config = dict(
    image_size=40,
    targets=['small cells'],
    activation='gelu',
    num_experts=8,
    positions='learned',
    pooling='mean',
    muon_scale='original',
    momentum=0.9,
)
Rows from block 9 of a small image classifier, named by matrix and row number. Rows with one number within an expert belong to one neuron, the router's apart. Each number is 500 + 25 x the weight over its row's rms, rounded and kept within 0 to 999. All counts start at 0. Numbers have three digits each.
Before each expert's rows are labels from the 100 images, of 14976, where the router gives the expert most weight on average: "colour at peak" is the nearest of a few named colours to the mean colour under the peak; "top examples" is what is common among them. Only what is clearly more common there than usual is listed. The data: simulated stained blood smears. In brackets: how many of the 100, against the usual share in percent.
# router: router (model.blocks.9.mlp.router.weight, 8x256, trained with AdamW), inputs 0-85
# up: expert up (model.blocks.9.mlp.up, 8x256x256), inputs 0-85
# down: expert down (model.blocks.9.mlp.down, 8x256x256, transposed), outputs 0-85

# expert 6
colour at peak: white (70 vs 31.2)
top examples: teardrops (100 vs 14.2)
router.6:467509493494503515518506478464512498466486537508489556483485493478531530497533535480486452522474449506450489427492514473524492475480543460445466549532522501524506519490510464512501495514499467456464486539537510498477458522538473473496486522525502530457517500
up.0:479541483481518522456461533476493493483521528491523447493445528516516502509533526487527543477476517488462505496493491436463468507505469485494528473486437478511512464515531479524528482508538533499538533495496519480530461487477516499477534510507498507540486491
down.0:503496505500500490500511521448494550524482469511503541519510501471519511518474490503497469496533545518551509589534452490489583555464518500495496524471535465519480459488505516485515502504519562509489522471482503520522494501510497497539471492519563485525516491
up.1:485493468495512527499468512527481517523493503510472510478467475526494472497523490513472478529482523489537512509520512494522552487491512444507497504484535450520492472500473498433469526454464507481486527448482457471500532474499474554517501512479518446513521513
down.1:528469567476481485488469507542485508504514498493497493463524486501491474515510532493454518472500474515457476498492456511491512496493492530477492507506495512480481499557516551496453481527531475495502486532523506496516464519482473446434434507519527520522527498
up.2:465508467508487484527503517531486462440543530489460537467483481501487502517480502522476491519515485486520443462523503472531508518458501488521495482519470514511510454496472498473504526486521470515476508469453465480490511444482501516524501493459498460526515534
down.2:500472498520512501497494500475556514522510497504481494469520499523528543547534543493510545471485498503475571489529484524515431463514461510474525508494501515535524492492514505458524488489454506456499474463487512481489489502513524509502508554516522513523501506
up.3:508495463545509507488502526470505495458465503458525474531504540475548495452522524453541505474505546493538512429502517503497464506540446541498504505505500503490476507488483476511483515535465503483510539468539486531506504477495476491488456524517480558500524460
down.3:506479520493498513518503493511483459523482526498490530534496452466537507518482464506439476487529487530540486528496510529443505519509490470500522506461507480507486528507464517514480474495506559519470547491527527519525494505530532470496553453513483447495504535

# expert 3
colour at peak: grey (47 vs 9.2)
top examples: discs (100 vs 14.7); two lobes with orange grains (47 vs 14.2); kidney-shaped nucleus (37 vs 14.4)
router.3:502532527498523535505480457495451474479507480501477510493477478482508478499478533454465468512524468517524503480506481504490506557517535481443486483495464506478547492541506465508472486552511498486462528487533490484483517487476535485481516521487491486474498536
up.0:540498510515501510464495434458501523515451484516476455484516507462503464527508495515509530509500482544516509541519497492503522546443521503519515515516497521495504498527494521524532486504474479518494496480471508489499521475497503507481522557544502491502493534
down.0:463529492493500519523493532505525538454502499514502510559508452514513530459473560502550493551498522468509474517467464510502483498540459491480535495523515489476499463520543470484435500487508497487510538528519455522514517498463513498529487519496487511487490511
up.1:534505526553523474524467522463502505495512480474528481531479512509515460459497481478468498516526492488491479529438498478473493501468527477488518486510529497485489487526515516481488521494469487511496544475487475486485516492522448497493535512509526502491504522
down.1:522461518471490485495505497514525500474507502499548525445543525449481482495503536528525482460478516466506540468522476497481488479513552523509491492506503503503476448507480540513495495515501523495506488484492510498529493504448502521524503499497484448509499486
up.2:558474499472472495475496470474481484529498544494460512477555498501513530543518516506501509505493497546452526494476518470447450520460469501448525470558502498503506491494520506478493486512480512481496491507516482477526548510544519480486480491508491491505469485
down.2:514537514500542493503522505526543537488519488526460500477495480519544511440532480470516503520507506454515484503485501493523548540466483469518485485484525527512498501478519511501490468509509507449461495475511503501512537530474488465493520481485522520436554482
up.3:492491469476529502540475471533541500456471463525522482501483521466438503505499505493490487459503525457518537545484516519520509501515485515506507483506461533489487487469537504453515523506471527501551526512522514496496447508515524497511478479499478481508473505
down.3:519511545471480481450497546492509491532479435481518494480474512494480507512437532494506468472509461554461502468524518529519510512480441474458472489478517454531485490519486495492521516458534460507489502486523529463527502482493467518503553484504505521441509537

# expert 1
colour at peak: pink (85 vs 56.4)
top examples: target cells (100 vs 14.6); no large cell (45 vs 14.4)
router.1:498500533506506528512491534469496502501459517490513447480456498500525566535495457500486526504519511495493523518539509471529471474466440550502496476508491505503512480491503550511516502456522539493517494500487483487507459479456511491491450483510525494516464494
up.0:524487510504497561490538500526512504504539536532499458476512521492497474520492501514519515510514526511479478468502503500549516492489462478505467520489505497481471451501521494502553491487445475465526449483447503494516492441476554514483495534474469507459492454
down.0:474540516542484525488486506544492482511527486487515540483485538505494531479526476477491478512512500543472491539498526459473524487500547500481517511427519508501463472493513493464490527512541503456516533501505452492462449501462508502501527534487493482499507498
up.1:503543494522456528482474450504498510505555489461472460516496507547519501511529480523534517445511502519489516516533523488490494477507443507515533518480531515497502491534509523509527462504474465471545487477497509464509516502474517486503489552492464519494458481
down.1:538515504469555494486512510543524502469497462559509572483512513493501484491504465487482500531515531477523461496497529521480444506486483512505489503464447483500515480472495513503510473497529514479495575471496503511462494534532478515519473459485511495485491520
up.2:498505492482497502501528485495541511521540466540484451533519538494510495506495529479510529526499525511502509504464488478469513487523498496440532490502558523501463467541498533528497466506495500482514523455554438502495501513522498515465487538551490533505457479
down.2:508478524494432503529474488517500473527522490514484581507494473479494462537506476498471484496511500497543497482495514500491540512532485490509478461500482508483508507482494493468490519479491504540491519506502558507489502510502517495487542468497450505466454495
up.3:529458502523493495534505496468504518471454522479479472532517503532519524514514470531487479471531518531468507493524501476457524489510536454492515498524473487522512480484463492474499502454475460517543515457494496496486483423535547496549473502483453495517491535
down.3:518527494481469524464493492525507442470487473531539517478531528473511509468491522483463473483488491471494518480469517503509498506526500544515475501525496506535532492500477517508444526537514475488464517499498522518522499529517468514518530443467460559505521470